config.toml
model = "segmentation model"
dataset = "made-up waving flags"
train_examples = 195000
image_size = 48
crop_scale_min = 0.8
horizontal_flip = false
translate = 0.06
color_jitter = 0.1
num_classes = 4
encoder_arch = "vit"
encoder_norm = "layernorm_no_bias"
encoder_norm_position = "pre"
encoder_activation = "geglu"
encoder_mlp_ratio = 2
encoder_head_dim = 32
encoder_fused_qkv = true
encoder_bias = "none"
encoder_qk_norm = false
encoder_layer_scale_init = 0.1
encoder_parallel_block = false
encoder_inner_norm = false
encoder_drop_path = 0.15
encoder_patch_size = [8, 8]
encoder_conv_stem = false
encoder_layers = 6
encoder_width = 192
encoder_positions = "learned"
decoder_norm = "batchnorm"
decoder_activation = "gelu"
decoder_widths = [64, 128, 256, 256]
decoder_blocks_per_level = 2
decoder_block = "basic"
decoder_dropout = 0.05
decoder_attention = false
decoder_upsampling = "pixel_shuffle"
init = "trunc_normal_002"
residual_init = "scaled_by_depth"
optimizer = "soap"
beta2 = 0.95
learning_rate = 0.0037
beta1 = 0.95
shampoo_beta = 0.95
eps = 1e-08
precondition_frequency = 10
max_precond_dim = 1024
one_sided = false
adamw_lr_other_params = 0.0015
max_grad_norm = 3.0
max_steps = 7700
batch_size = 128
epochs = 5.1
lr_schedule = "cosine"
final_lr_fraction = 0.1
warmup_steps = 1540
weight_decay = 0.4
adamw_weight_decay_other_params = 0.05
Rows from block 3 of the decoder, named by matrix and row number. Rows with one number belong to one channel. Each number is 128 + 24 x the weight over its row's rms, rounded and kept within 0 to 255. All counts start at 0. After the name is the row's rms in percent of the matrix's.
# convs0: first 3x3 conv (decoder.decb.0.1.convs.0.weight, 256x256x3x3), inputs 117-129, a 3x3 kernel for each
# convs1: second 3x3 conv (decoder.decb.0.1.convs.1.weight, 256x256x3x3, transposed), outputs 117-129, a 3x3 kernel for each
convs0.39 102 [150 122 139 143 101 136 163 116 147 169 142 107 105 187 139 123 100 161 131 140 145 122 147 146 117 108 137 122 112  81 160 142 109 137 115 117 135 156 122  90 140 142 129 142 117 137 140 144 125  92 171 131 131 130  74  98 108  94 111 127 152 133  49 153 119 151 164 111 172 110 104 137 108 102 173  96 119 119 152 151 134 117 142 118 135  98 151 144 130  87 146 122 123  97 129 135 144  97 142 150 117 112 112 106 110 145 136 141 122 119  84 115 102 113  90 100 116]
convs0.40 095 [118 121 127 105 131 116 110 123 107  96 114 136 117 113 104 148 129 109 147 107 135 144  92 115 128  95 124 124 143 115  89 135 114 139 154 126 105 104 126 103 125  83 132 143 115 108 123 138 126 134 134 125 160 136 137 146 110 171  98 108 105 116 140 129 142 149 168 158 132 107 128 136 170 143 120 150 169 126 180 118 122 222  91  87 144 148 141 194 149  97  98  93 140  73 109  79 101 135 118 101 158 131 144 140 152 169 103 130 153 114 131 133 101 159 121 126 137]
convs0.41 097 [143 160 135 156 111 103  96 124 127 122 114 157 132  99 110 141 126 123 181 146 157 146 148 135 136 113 134 131 124 107 133 132 131 137 138 133 148 162 141 131 106 122 104 120 168 124  87 121  99 123 137 126 130 143 134  97 108 145 154  84 103 148  83  91 120 120 108 111 172 154 106 133 108 165 113  98 160 139  89  86 190 133 125 143 112  97 124 141 120  99 119 128 115 110  95 121 161  82 149 115 123 114 152  87 104  89  88 136 145 128 135 152 124 122 132 116 123]
convs0.42 098 [148 119 138 128 136 101 113 128 107 111 120 134 114 103 135 106 118  88 114 101 136 140  97 118 104 118 128 143 134 129 157  98 128 119 119  78 128 163 158 119 104  95  87 107 159 106 106 121 103 116 115 137  97 127 121 124  88 128 123 104 123 147 102 126  77  83 144 146 116 100 111 100 140 104 112 107 124 139  96 116 152 134 127 144  72 134 139  88 190 155 129 105 151 127 143 102 119 180 128  98 122  92  90 120  78 146 118 145  98 114 123 148 143 140 104 130 124]
convs0.43 108 [105 125 130 125 160 127 144 133 142 128  96 163 118 132 112 138 117 140 136  83 159 130 138 117 145 132 134 129 150 108 149 119 119 121 121 121 134 157 117  95  71 136 142 145 124 125 120 135 148 100 144 161  84 118 199 160 120 113 122 163 134 187 120 137 135 161 124 157 131 127 144 119 127 140 126 189 160 122 149 147 111 145  95  83  85 255 121 131 102 108 132 155 146 114 169 138 141 120 173 140 123 146 118 144  97 132 162 113 165 124 137 130 107 107 147 121  94]
convs0.44 110 [177 132 122 120 128 128 122 108 111 108 136 128 126 161 127 134 109 131 147 104 109 130 125 147 115  77 167 118 143 132 149 127 129  85  86 167  89 126 157 235 159 100  81 112 107 103 146 134 129 125 107 157 112 142 124 128 118 117 103 126 123 113 152 152 122 116 118 112 119 141 117 111 120 147 138 143 119 113 129 152 134 132 128 134 167 117 148 207  44  94 129 126 146 140 150 103 156 145  93  97 148 152  89 140 167 145 123 153 128 105 104 132 127 128 123 114 127]
convs0.45 096 [119 108 174 114 160 135 110 137 152 119  96 112 121 127 114 111 121  98 146 114 132 149 178  84 134 138 152 115 138 112  87 138 121 145 116 125 157 159  91 139  80 122 148  98 126 135 123 138 117 124 107 156 114 111 172  92 134 131 132 118 113 127 120 116 132 100 171 151 162  84 108 133 148  99 117 128 148 140 129 143  96 171 112 110 123 177 133 146  75 103 116 147 127 118  76 107 172 140 150 138 153 218 144 103  66 109 118  96 108 130 142 109 122 153 119 106 104]
convs0.46 103 [116 132 118 116 113 122 106 134 146 112  97 138  89 136 112  90 132 117 162 202 136 155 144 130 104 121 154 168 112  97 144 105 115 109  89 135 128 126 127 101 123 114 156 118 111  98 123 123 101 148 117 136 137 109 131 121 104 131 114 159 108 159 157 131 114 124 112 104 121 127 135 130 104 141 121 110 123 143 121  92 138  74  75 108 121 111 113  94 102 157 109  92 110  86 111 142 124 121 111 125 109 131 130  97  98  93 145 154 105 139 132 139 107 133 128 128 108]
convs0.47 096 [125 129 132 122 123 104 126 145  96 144 122 115 132 141 116 147  96 133 165 125 138 166 114 151 123 122 141 120 140 178 138 134 122 153 117 123 140 132 109 147 104 125 136 116 117 201  92 167 155 160 182 150 127 138 160 161 125 138 179 110 140 127  90 122 167 145 128 134 156 102 140 104 155 106 144  97 126 158 154 169 129  95 166 147 140 121 119  40  50 160 164 132 166 157  73 142 142 145 142 171 122 127 154 167 110 198 125 128 148 127  97 124  97  89  88  82 129]
convs0.48 099 [123 118 143 128 119 143 139 143 115 137 111 121 151 124  93 185 136 163 146 151 125 123 136 143 106 105 133 165 130 136 191 110 120 109 141 111 125 136 123 125 120 108 142  98 127 115 119 152 149 146 120 152 130 110 106 118 114 102 103  91 158 107 116  91  55  93 146 134 119  98 133 115 110  77 125 167 148 122 101 150  79 134 111 115 126 110 139  93 143 154 159 102 128 122 106 176 154 146 149 174  84  97 123 150 194 108 146 148 154 133 179 138 105 115 134 101  77]
convs0.49 097 [110 129  97 153 149 109 134 175 134 163 123 136 139 143 121 100 105 144 155 150 103 130 103 144 164 111 142 135 140 132 132 105 102 155 119 131 169 151 163  89 143 149 131 157 117  99  91 171 114 119 117 129 134 152 145 121 145 138 156 117 156 133  98 122 143 112 173 118 187 144 158 142 163 139 118 104 158 111 121 101 114 142  90 126 140 123 131  76 132 146 167 145 126 118 161 113 158 127 147 197 143 110 141  64 115 122 105  82 136 157 110 144 123 120 166 142 120]
convs0.50 096 [152 127 126 163 108 159 130 143 109  94 101 133 103 160 122  99 137 122 153 133 110 132  99 111 140 141 151 165 120 133 144  86 120 137 119 171  94 132 142 102 199  88 139 154 135 134 172 107 136 128 136 134 107 155 123  92 105 166 121 111 129 120 160 110 114  96 162 117 195 143  81 133 128 110 127 128 134 138 132 156 113 110 137 137 148 100 146 117 119 106 129 122 136 100 151 115 157 142 105  88 157 165  92 119 115 152 133  98 125 161 144 146 119 106 141 131 113]
convs0.51 097 [140 148 150 143 129 132 139 106 128  93  89 109  97 149 103 154  83  83 145 115 104 138 115 104  85 105 121 165 101 104 114 120 127 153 120 133  89 124 117 148 161 143 114 145 132 105 114 156 116 110 149 108 127 143  83 117  61 127 131 116 154 140  90 127 130 128 163 143 135  94 167 122 139 118 110 167 130 131  92 151 152 135  95 163 127 137 143 144 171 210 109 155 181 141 142 115 143 112 132 117  82 116 126 153 140 119 112 158 146 108 143 141 102 121 122 101  94]
convs0.52 098 [ 88 160 133  69 133 123 134 145 117 179 139 124 116 102  79 108 157 180 106 154 134 112 146 129 172 114 137 128 170 120 125  88 151 135 116 138 142 114 135  93 159 133 123 153 137 134 117 113 142 129  90 121 148 112 112  86 104 187 140  81 132  92 128 118 139  83 166 132 155 150 118 114  93 101 145 151 133 161 178 165  93 143 132 168 150 120 140 106 153 132 105 100 166 166 123 167 112 146 166 127 146 114 144 112 148 159 149  92 107  99 113 116 143 142  75 116 101]
convs0.53 099 [151 137 122  88 142 115 118 131 111 132  91 152 131 127 153  93 119 148 123  87 127  95 179 139 129 115 180  76  95 211 134 118 142 118 171 118 118 129 105 124 128 142 119 146 131 125 109 149 100 163 161 113 115 154 157 118 124 161 114 144 150 152 122 100 133 108 123  73 173 148 117 122 141 119 126 157 140  99 142 125 119 106 103 160 181  82  85 136 137 129 148 176 118 146  94 150 112  89 113 131 176 124 112 122 134 142 114 121 137 138 129 130 104 147 114 137 102]
convs0.54 096 [128 149 174 101 169 173 165 126 134 109 113 159 116 118 154  98 123 139 151 111 126 119 105  97 188 165 109 123 109 148 120 101 127 133 141 110 127  78 113 151 158 123 103 115 115 146 133 152 139 109  97 171 126 114 142 185 179  81 150 127 180 113  75 129  94 128 137 137 119  84 133 163 151  98  98 155 130 139 120 165 132 119 140 106  58 137 153 114 125 158 133 124 114 127 119 160 105 105  82 156 124 119 150 145 177 125 117 139 151 144 113 104 142 158  29 161 124]
convs0.55 095 [123 143 151 130 146 121 160 155 124  85 127 101  64 113 103 106  50 131 127 156 136 162 128  99 120 107 158 126  52 102 129 120 124 121 141 107 107 146 144 122  99 123 109 108 111 120 153 117 103 105 126 142 107 123 133 132 129  92 143  98 149 158 112 116 144 155 163 170 164 122  87 139 171 135  91  84 134 150  93 124 153 119 111 127 131 128  96  96 125 147 131 142 116 134 123 129  88 117 165 105 143 138 112 113 105 134 103 150 150 146 106 107 129 200  98 101 131]
convs0.56 096 [124 131 139 105 114 113 112 103  93 114 140  98 136 121 125 120 125 131 110 159 145 111  95 138 112 160 138 147 111 112 158 156  86 111 118 150 139 101  94 141 118 177 122 131 144 117  99 135 163 108 141 153 120 132 158 155  82 184 146 100  88 137 166 116 124 101 165 161 172 156  83 130 111  87 171 131 144 153 144 107 123 131 122 109 180 130  56 118 135 153 163 132 118 108  95  99 131 104 141  91 137 113 151 115  86 101 160 135 170 113 118 192  99 112 163 120  88]
convs0.57 096 [105  95 150 142 127 121 147 133  38  72 123 119 109 168  98 114 122 124 127 146 118 103 129 128 160 123 122 134 123  86 125 156  81 112 116 137 138  99 132 119 162 127 141  95 132 130 130 142 161 124 136 140 108 154 124 105  91 127 137 105 146  87 119 109 145 110 145 182 137 143 115 143 157 101 145 170 163 125 164 193 106  78 158 105 108 121 123 122 142 125 166 121 116 107 112 135 145 114 156 118 142 140 138 139 159 104 151 108 127 157  78 144 137 110  94  98 150]
convs0.58 099 [116 125 119 138  96 101  99 106 125 139 114 148 110 114 140 125 124 122 140 155 125 101 133 102 122 126 115 121 135 127  78 142 133 100 112 102  97 128  88 115 121 139 100 103  96 159 121 142  82 120 117 104  71 108  88 121  94 102 130 155 146 124 154  73 111  73  99  91 116 159 145  96 142 153 181 112 184 140 137 153 118 114 110 150 112  94 161 124 134 154 128 133 144 138 140 124 118 114 134 130 114 137 138 159 147 155 108 119 143  94 133 125 117 121 117 146 138]
convs0.59 106 [103 140 125 123 131 125 163 138 102 113 134 123 100 170 122 114 141 145 153 119 112 156 109 108 126 150 130  99 146  98 112 156 123 125 164 155  99 137 130 147 134 152 160  83 101  94 139 108 132 179  90 120 160 127 162 127 116  99 107 158 166 160 156 115 106 108 146 125 125 121 119 156 121 139 134 114 146  99 114 139 117  24 127  98  95 124 148 112 106 125 130 109 125 148 130 134 163 198 100 132 187 113 149 178 101 166 146  87 170  91 168  87 153  99 129 131 116]
convs0.60 104 [137 101 124 100 138 132 156 131 135 126 102 120 135 166 146 138 129 131 124 112 106 115 138 123 136 133 143 109 134 111 123 125 119 118 146 122  93 100  99 142 163 168 143 157 102 109 133 125 144 148 122 119 139 124 133 155 131 141 115 142 136 138  77 105  93 130 130 147 158 111 122  95 142 116  74 132 134 122 150 123 142 173  21 121 107  74 136 114 230 203 135 112 110 120 119 115 125 114 185 122 157 115 152 106  94 104 129 131 120  78 137 113 143 152 133 144 110]
convs0.61 090 [132 186 123 161 108 162 145 166 138 180 180 159  86 110  98 138 165 150 124 121 103 166 132 134 118 142 157 121 154 169 153 138 130 124 131 136 138 119 105 161 122  94 112 116 163 124  90  92 152 146 167  98 123 174  96 139 109 142 122 124 106 115  84  95 111 102 109  95 138 116 154 142 143 125  85 122 116 158  99 126 101  60 113 103 147 131 117 112 112 126 120 134 122 132 101 113  83 192 125 133 124 110  89  97 114 142 130 109 145 112 110 139 131 117 137 114 119]
convs0.62 098 [107 100 131 101 126 123 124 120 120 100  93  93 163 130 121 155 123 162 117 134 111 143 156 139 113 127 131 138 107 110 114 108 121 163 139 110 136 144 100 170 140  81 118 172 139 127 168 115 128 147 166 123 155 131 170 151 127  97 141 134 128 101 131 138 125 107 161 149 185 144 132 129 117 113 122  94 119 127  95 130 136  95 116  95 142 104 173 123 137 127 138 176  83 157 154 111 172  67 171  80 199 152  84 115 172 151  98  71 121 154 108 110 146 168  64 149 184]
convs0.63 097 [170 118 141 114 136 126 153 172 112 107 130 116 137 150 120 132 156 137  92 161 146 126 162 110 109 165 112 138 143 121 116  93 170 153  92 147 119 105  83 117 186 115 143 138 150 115 141 169 132 139 153 152 163 133 104 121 109 139  98 129 171 116 136 103 129 164 129 129 155 152 133 120 115 110 149 123 152 124 102 134 142  95 123 154  75  55 142 121  91 102 147 120 153  92 158 165  97 207 120  91 113 111 134  86  98 112 134  88 121 143 128 118 113 122 115 112 126]
convs0.64 093 [122 148 106 111 127 130 120 145 124 121 131 105  87 103 145 144 103 116 117 117 135 138 108 119 112 124 108 118 130 134 144 137 119 149 136 150 107  98 126 118 129 137 144 129 132 134 139 188 126 141 123  90 117  96 133 121 128 114 105 136 121 116 140 107 134 135 112 146 129 135 128 126 103 101 121 125  95 118 181 173 124  92 145 162 135  98 125 119 109  91 135 105 148 126 123 215 107 156 123  96 122 119 144 139 131 104 111 102 132 101 132 152 108 107 132 121 141]
convs0.65 096 [140 130 142 115 151  96 114 121 121 153 178 144 158 116 122 117  89 108 124 146  99  90 125 126 180 102 119 127 162 120 130 176 104 156 133 176  90 118  98  92 136 153 140 132  86 177 104 118 116 158 152 120 141 118 188 166 131 190 131 138 158 162 114 113 136 116 120 162  83 136 127 160 136 104 120 140 162 113 169 137 157 123  99 104 140 114  98 142 122 156 102 117 107 141 126 148  97 121 159  83  76 136 142  90 128 112  91  88 148 150 159 128 204 138 171 131 101]
convs0.66 098 [118 111 137 131 121 143 112 138 164 141 101 165 112 117 119  90 131 143 144 105  99 137 159 137 182 126 162  98 137 160 129 144 116 109 136 133 173 143 133 151 124 122 138 153 143 170 154 113 147 164 108 182 134 105  73 133 126 110 111 110  65  92  90 102 127  85 131 139 130 122 120 134 147 160 132 131 121 123 122 178 115  78 134  86 100 159  80  72 100  99  91 143 173  84 148 120 120 138 127 128 106 171 102 149 147 110 142 127 132 163 128 125 113 108 134 109 132]
convs1.39 096 [123 159 112 147 113 123 126 198 147  76 123 147 132 139 144  92 142 117 146 124 150 124 140 163 150 169  95 143 124 110 144 154 106 154 102 152 161  90 154 135 129 147 143 112 104 129 148  93 108 161  92  77 124 116 170 122 113 159 120 139 147 178 190 125 147  86 119 124 162 112 127 150 132 111 159 164 135 152  83 112 160 154 118 127 116 128 135 122 118 139 113 132 121 140 158 130 128 100 110 132  95 128 132 154 139 115 133  99 114 127 152 121  80  87 143 164 110]
convs1.40 098 [129 164 135 137 148 127 158 149 127 164 133 142 143 154 138  96 132 107 170 137 131 140  93 169 108 151 142 163 131 157 130 104 117 146 126 173 126 113 123 157 107 129 126 156 139 105 131 137 138 147 133 120 121 140  70 127 153  82 150 133 148 102 105  95 163 109 133 136 118  92 115 101 128 117  43 139 133 114 136  95 131 158 123 100 132 167 114 114 181 109 138 156 150 103 146 164 119 152 137 113 107 100 102 139 106 113 170 161 167 141 168 121 136 111 143  91 143]
convs1.41 104 [149 110  99 154 168 162 126 149 143 124 100 117  90  95  98  87 125 128 163 108 169 182  62  91 136 124  82 154 134 101 119 157 100  95 145 186 138 151 127 114 130 134 131 115 118 150 139 140 114 113 117 156 136 101 147 185 129 152  88 128 130 161 116 122 125  88  97 102 120  85 120 112 113 153 174 125 135 161  91 107 135 131 131 166 142 111 131 126 134 107 106 129 119 153 102 130  89 103  88 108 130 166 175 146 148 118 115 143 137 140 110 117  93  72 140  94 114]
convs1.42 097 [116 149 110 118 163 133 141 109 137 181 178  95 151 133 143 112 179 137 115 137  77 111 117 106 123  81 144 139 158 154 121 114  75 101 111  74 137 142 130 132  97 175 131 108 152 120 184 158 121 114 142 128 160 129 120  94 149  76  95 134 137 133 103 144 136 103 146 180 142 131 146 170 123 130 157 133 157 124 125 123 165 121  89 159  88 122 170 162 117 153 110 127  93 128 132  88 104 139 148 146 119 141 145 126 131 143 118  95 196  95 113 140  74  88 119 131 131]
convs1.43 109 [173 139 119 154 111 108 147 132 137 136 114 109 132 162 146 141 121 147 143 128 113 124 136 101 122 132  65 103  97  95 129 155 120 102  93 108  98 107  97 110 176 146 130 119 102 126 169  99  96 123 150 121 133 131 133 104 157  80 155 131 172 136 109 122 126 139 141 125 124  90 130 174 118 119 101 154 103 131 144 134 120 119 140 124 154   4 145 164 158 158  98 144 126 131 121 126 142 137 107 132 131 161 158 125 157  94 141 152 213 173 121 174 137 144 144 159  99]
convs1.44 110 [135 116 169 123 151 136 156 156 128 144 143 114 145  95 126 123 111 150 118 120 109 160 112 104 120 172  95 149 150 162 162 127 107 104 105 162 112 137 153 129 118 113 122 162 161 154 138 139 155 123 154 143 169  95 126 139 162 107 156 146 157 100 139 138 135 114 150 113 116 184  97 127 144 130  90 150 174 113 136 101  97 149 177 100 149  85 124  71 121 114 131 118 105 117 134 160 155 112 123 150 147 139 146 117 135 147 140 104 133 175 105 167 139 173 158 152 121]
convs1.45 096 [122 127  79 118 153 128 120 121 110 139 160 103 129 176 125  96 119 150 122 137 117 165 153 134 155 162 133 120 116 144 105 177 125 162  88  78 123 119 140 105 157 121 150 143 121 156 126 109 147 115 149 133  99 109 150 128 140 128 125 104 143 147 131 117  93 106 128 151 123 145  92 100 151 125 144 156 124 102 126 151  53 127 135 147 114 114 153 117 138  95 132 141 113 117 115 145 134  95  93 162 109 122 123 135 136  72 101 133 130 132 118 159 116  95 142 178 127]
convs1.46 105 [126 143 174 116 142 131  94 102 173  99 130 138 134 140 127 134 115 140 147 118 141  92 147 120 150  81 125 176 179 103 131 148 139 136 125  92 119 109 151 114 124 121 131 127 108 114 121 158 127 122 140 157 143 152 130 163 152 118 116 116 115 105 137 122 145 136 150 171 146 143 101 113  98 125 148 129 140 100 161 130 141 113 123 127 137 137 139 186 143 119 126 127 110 121 148 134 147 115 153 151 128 104 115 148 138 105 139 139 157 153 132 148 196 159 128 136 126]
convs1.47 102 [188 124 138 165 158 117 140 121 139 135 148 111 140 124 137 131 130 119 136 174 131 116  93 131 134 107 111 143 163 128 100 151 145 118 103 126 138 136 127 123 155 128 129 102 131 142 131 102 130 126 146 124 167 134 169 152 101 130 122 143 136  94 138 118 101 178 132 134 160 140 133 119 151  97 135 109 121 121 134 123 131 138 123 144 164 139 179 119 112 184 103 117 137 129 151 138 137 149 118 158 127 118 106 135 127 129 135 120 128 126  95 112 149 100 142 157  83]
convs1.48 096 [102 100 120 156 165 155 148 148 101 100 113  77 117 111  91 164 167 161 121 162 146  82 136 140 111  90 139 128 106 132 160 162 133 160 149 124 135 127 137 152 147 103 115 153  91 113 133 123 158 141 124  90 115 137 176 149 130 145 151 150 133 139 109 151 139 125 120 102  79 150 153 167 153 131 141 103 105 121 132 167 109 132 140 155  83  98  87 163 150 151 113  92 116 138 110 122  95 112 101  91 153  77 121 132 138 115 147 111 149 105 114 157 101 155  92 111 105]
convs1.49 094 [ 92 133 122  98 134 124 128 137 132 140 114 116 117 156 153 117 111  99  97 108 104 123 102 140 183 136 138 136 166 140 126 114 107 157 124  99 160  98 153 136 119 109 118  76 156 155 180 141  67 157 150  96 111 153 142 125  99 133  94 146  98 108 149  94 124 112 140 148 165 111 105 121 113 118 102 101 155 128 154 136 110 133 143 106  93 166 139 137 140 112 147  94 159 135 144 114  95  95 176 157  84 136 110 129 145 129 123 126 105 116 119  87  94 133 153 157 158]
convs1.50 098 [127 107  76 133 126 118  89 134 114 104 143 105 110 100 120 163 117 149 136 105  79  89 125 128 115 113 117 120 139 163 136 122 140  94  91 111 126 114 131 153 110 147 175 107 132  97 126 134 148 128 134 127 183 116  98  97 127 165 144 116 163 170 177 140 124 115  74 114  93 139  89 115 116 145 111 122  96 115 142 147 162 117 156 137 126 129 130 110 115 139 118 143 102 134 141  92 121 113 153 146 131 144 143 159 130  77 116 162 162 128 136 136  94 112 136  91 120]
convs1.51 095 [135 147 167 112 116 108 112 165 130 163 131 146 112 130 104 141 118 121 130 135 135  77 114 160 129 107 147 142 136 165 130 137  88 113 112 124 160 142 147 102 117 108 131 117 149 123 143 127 109 132  87  80 122 177 158 119 143 177 141 141 150 113 148 144 115  91 133 129  96 111 137 120 139 119 165 130 151 160  81 108 120 113 115 113  93 115 104 136 122 187 130 172 149 162 133 154  76  94 135 117 130 145 154 127 104 152  91 147 150 108 146 117 127  85  76  76  82]
convs1.52 091 [144 156 141 140 115 171 126 174 115  95  92 106 136 127 136 140 175 122 151 182 124 105 146 126 119 107  95 117 125  90 156 167 141  88 123 112 120 134 125 115 133 128 127 133 155 144 136  98 139  78 128 141 141 140  96 134 103 202 109 105 119 133 129 147 104  88 123 132 138 160 144 150 141  99  51 118 120 101  93 163 127 115 130 169 186 118 126 141 128 149 110 116 128 124 182 129 110 143 108 116 118 104 158 150 140 141  93 128  98 119  83  88 127 147 136 151 133]
convs1.53 102 [ 98  75 146 121 126 140 147 134 136 117 156 149  90 127 128 154 145 135  94 146 125 118 139 140 127  82 137  86 122 148 116 135 155 107 161 136 162  70 124  94 115 138 153 125 137  89 129 147 124 157 120  98 163 146 119 154 120 105 127 117 143 134 140 143 151 135 131 110 158 167 123 105 121  59 156 136 145 128 144 126 124 108 108 133 112 157 112  92 125 127 122 100 109 137 117 130 147 135 158 107  79 124 111  91 129 148 148 136 128 129 123  98 137 113 156  93 115]
convs1.54 096 [146 107 121 109 147 139  92  99  57 141  99 137 147 172 129 122 160 158 124 172  93 114 154 161 110 142 126 141 113 157 101 137 149 102 160  96 118 119 153 155 126 130 117 118  79 161 137  99 132 175 108 143 107 189 130 165 153 143 183 152  97  66  77  87 107 126 143 103 170 138  99 145  70  42 106 128  84 104 136  89 161 118 119 124 150 114 114 137 102 155 127 163 116 101 143  98 114  99 122 125 134 197 101 147 122 156 117  88 129 112 167 149 132 163 109 144 152]
convs1.55 094 [ 83  96  86 166 154  94 120 128  98 119 128 104  93 126 145 178 148 127  96 136 154 122 129 125  99  93 137 105 149 165 136 137 125 159 165 145 136 136 152 160 113 179 125 138 188 133 153 115 151 127 141  73 103 136 193 167 127 166 135 136 134 157 149 150 181 167 144 102  61 135  58 135 123 103 120 119 133 145 120 142 149 185 147 116 118 106  91 147 100  99 139 159 144 139 110 115  94 136 153 121 118 161 151 143 117  99 134 154 104 124 132 109 151 146 110 133 124]
convs1.56 098 [140 139 161 134 141 147 173 130 141 125 133  92  98 142 123 107 117 166 178 145 132 147 135 112 103 113 162 169 132 153 144  82 133 125 131 116 109 191 136 122 169 127 123 178 104 141 150 113  96 111 121 142 141 117 121 149 107 145 147 170 125 135 110 150 132 139  94 119 106 127 123  95 141 134 130 123 162 130 136 147 136 133 171 122 127 140 120 140 124 120 175 155 105 122 155 114 101 176  84 115  82 108 101 123 111 117  99 153  93 141  87 135 131 100 169 130  99]
convs1.57 095 [134 161 137 136 147 160 129 119 117  99 195 128 111 107 148 117 104 150 158 146 111 122 112 167 116  80 114 118 113  82 143 124 110 125 134 113 112 168 127 123  69 148 104 128 146 123 120 141  97 104 129 131 101 106 160 154 118 144 113 142 128 100 107 150 192 108 125  82  79 116 124  94 117  75  79  94 146 116 134 120 113 141 157 111  94 123 108 112  89 157  70 132 110 111 146 122 152 125 115 126 125 141 101  88 126  88 129 158 151 179 113 164 113 153 179 153 125]
convs1.58 106 [101 121 136 158 157 165 163 145 106 161 150 140  83 161 109 127 123 145 143 119 145 127 135  84 112 102 115 113 122 111 110 148 152 105 108 122 121 100 122 175 129 109 138 147 114 131 157 182 165  99 148 110 117  95 102 113 141 111 131 145 133 114 139 135 132 175 164 137 128 134  98 136 140 124 127  99 101 106  99 125 112 140 114 144 122 119 111 109 131 153 159 131 155 135 102 108 115 156 128 147 161 129  60 141 187 130 114 167 128 149  92 150 160 129 107  94 141]
convs1.59 100 [112 120 117 116 140 133  91 118 180 134  97 135 157 103 115 142 119 163 136 134  96 166 120  89 126  97 128 126 134  93 135  84 156 138 138 131 176 189 159 157 147 137 108 131 153 139 136 161 116  95 123 151 115 164 144  67 152 130 111 149 113 122 100  95 147 132 161 151 121 185 169 161 105 104 134 137 102 149 142 115  88 124 107 128 111  95  78 147 122 147 123 119 131 105 134 145 131 136 119 143 109 128 139 129 128 150  90  97 120 145 135 145 129 152 143 181 125]
convs1.60 107 [164 140 128 121 161 160 124 131 163 143 156  66 128 125 128 159 147 100 102 137 106 121 101 129 118 130  97 104 147 159 106 140 134 152  99 107 126 135 116  81  96 151 105  70 106 121 150 143 131 130 165 119 181 122 151 105 115 138 149 151 197  97  95 146 109 130 138 139  77 107 122 100 139 159 117 128  78 140 178 104 105  91 103 128 142 124 141 105 128 117 131 136 131  92 132 128 147 119 131 130 126 179 153 136 110  91 145 162 156 158 106  93  74 162 110 184 135]
convs1.61 090 [ 88 122 192 131 128 126 123 108 127 114 113  97 141 134 151  99 112  91 106 107  86 128  80 129 163 134 121 112 110 114 111 160 135  87  84 121 141 126 123 112 111 117 137 145  98 109 133 132 127  95  82 145 134 150  78 120 182  89  83  86 138 107 157 149 111 138 126 142 142 143  85 111 165 116 125 138 131 114 140 130 132 137 128 182 117 160 179 163 130 201 143 162 152 109 119  98 137 103 100 108 131 159 148 102 118  93 119 150 115  95 120  94  79 117 106 150 101]
convs1.62 100 [152 164 130 149 132 137 149 122 111 122 112  82 132 133 152 116 147 168 145 141 140 141 163 140 136 102 119 127 128 112 137 111 118 108 119 125 125 105 116  99 151 135 102 121 107 141 120 142  84  82 118 125 107 113 137 142 116 143 128 161 114 118  96 133 158  81  86 113 116 148  84 112 106  88 152 129 125  87 155 213 130 111 124 116 111 160 138 135 152 171 122 129 151 113  75 124 136 115 136 164 110 100  98 148 152 130  78 104 104 119 159 134 116 173 140 142  97]
convs1.63 101 [152 119 138 166  99  79 175 125  56 160 144 150 137 103 155 184 118 122 129 124 135 113 100 142 127 133 119 112  87 192  87  81 101 119  94 100 122 126 152 131 121  93 142 132 131 105 107 127 109 103 144 132 112 145 116 100 143 129 108  70 126 114  90 127 125 153 117 149 136 113 115 154 140 103 117 115 134 110 143 115 168 126  76 150 150  97 128 140 101 144 124 130 156 141 101 164  82 135 111 110 112  85 127 114 172 106 150 108 144 158 111  91 119 139 117 105 138]
convs1.64 095 [144 120 150 136 145 142  98  94 121 122 142 125  94 120 132 137 121 112  90 109 131 127 145 132  99 133 139 107 108 141 143 158 179 153 127 136 146 181 140 172 131 154 136 142 188 138 121 162 135 124 141 109 127 112 174 162 116 122  97 100 118 115 164 149 130 103 114 123 107 105  98 123 118 140  93 123 135 108 150 117 137 140 157 124 118 122 141 140 158 156 149  81 111  84 138 158 119 136 142 147 122 121 149 155 116  97 139 103 117 126  89  93  98  73 112 103 108]
convs1.65 092 [133  92 117 168 117 111 127 148 107 139 135 198 148 153 135  82 125  80 129 151 106 136 120 128 120 120 129  79 119  88 144 105  97 138 151 118 177  99 133 124  78 114 108 148 164 131 122 152 129 124 109 120 157 139 127  80 115 156 134  93 122 111  74 118 117 115 145 133 110 150 115  94 105 114 132  86 146 144 104 147 103 141 148  86 141 119 106 102 124 130 119 155 141 129 109 158 117 169 124 147 180 115 147 115 128 148 154 117 133 127 102 164  99 107 135  91 129]
convs1.66 096 [112 107 139 147 150 137 138 159 157 139 141 124 173  89 114  83 142 108 101 109  83 132 100 117 159 132 146 113 104 108 121 130 139 114  57  59 129 124  92 130 156 141 110 127 139 134  97 108 120 124 146 125 130  92 159 122 127  86 118 132 153 113 129 110 127 102 111 123 112 120 123  90 113 108 188 133 115 105 149 112 146 180 126 115 147 147 138 185 148 150 109 137 150 158  90 124 133 141 160 116 151 103 125 116 127 109 122 126  96 155 152 163 115 149 151  91 138]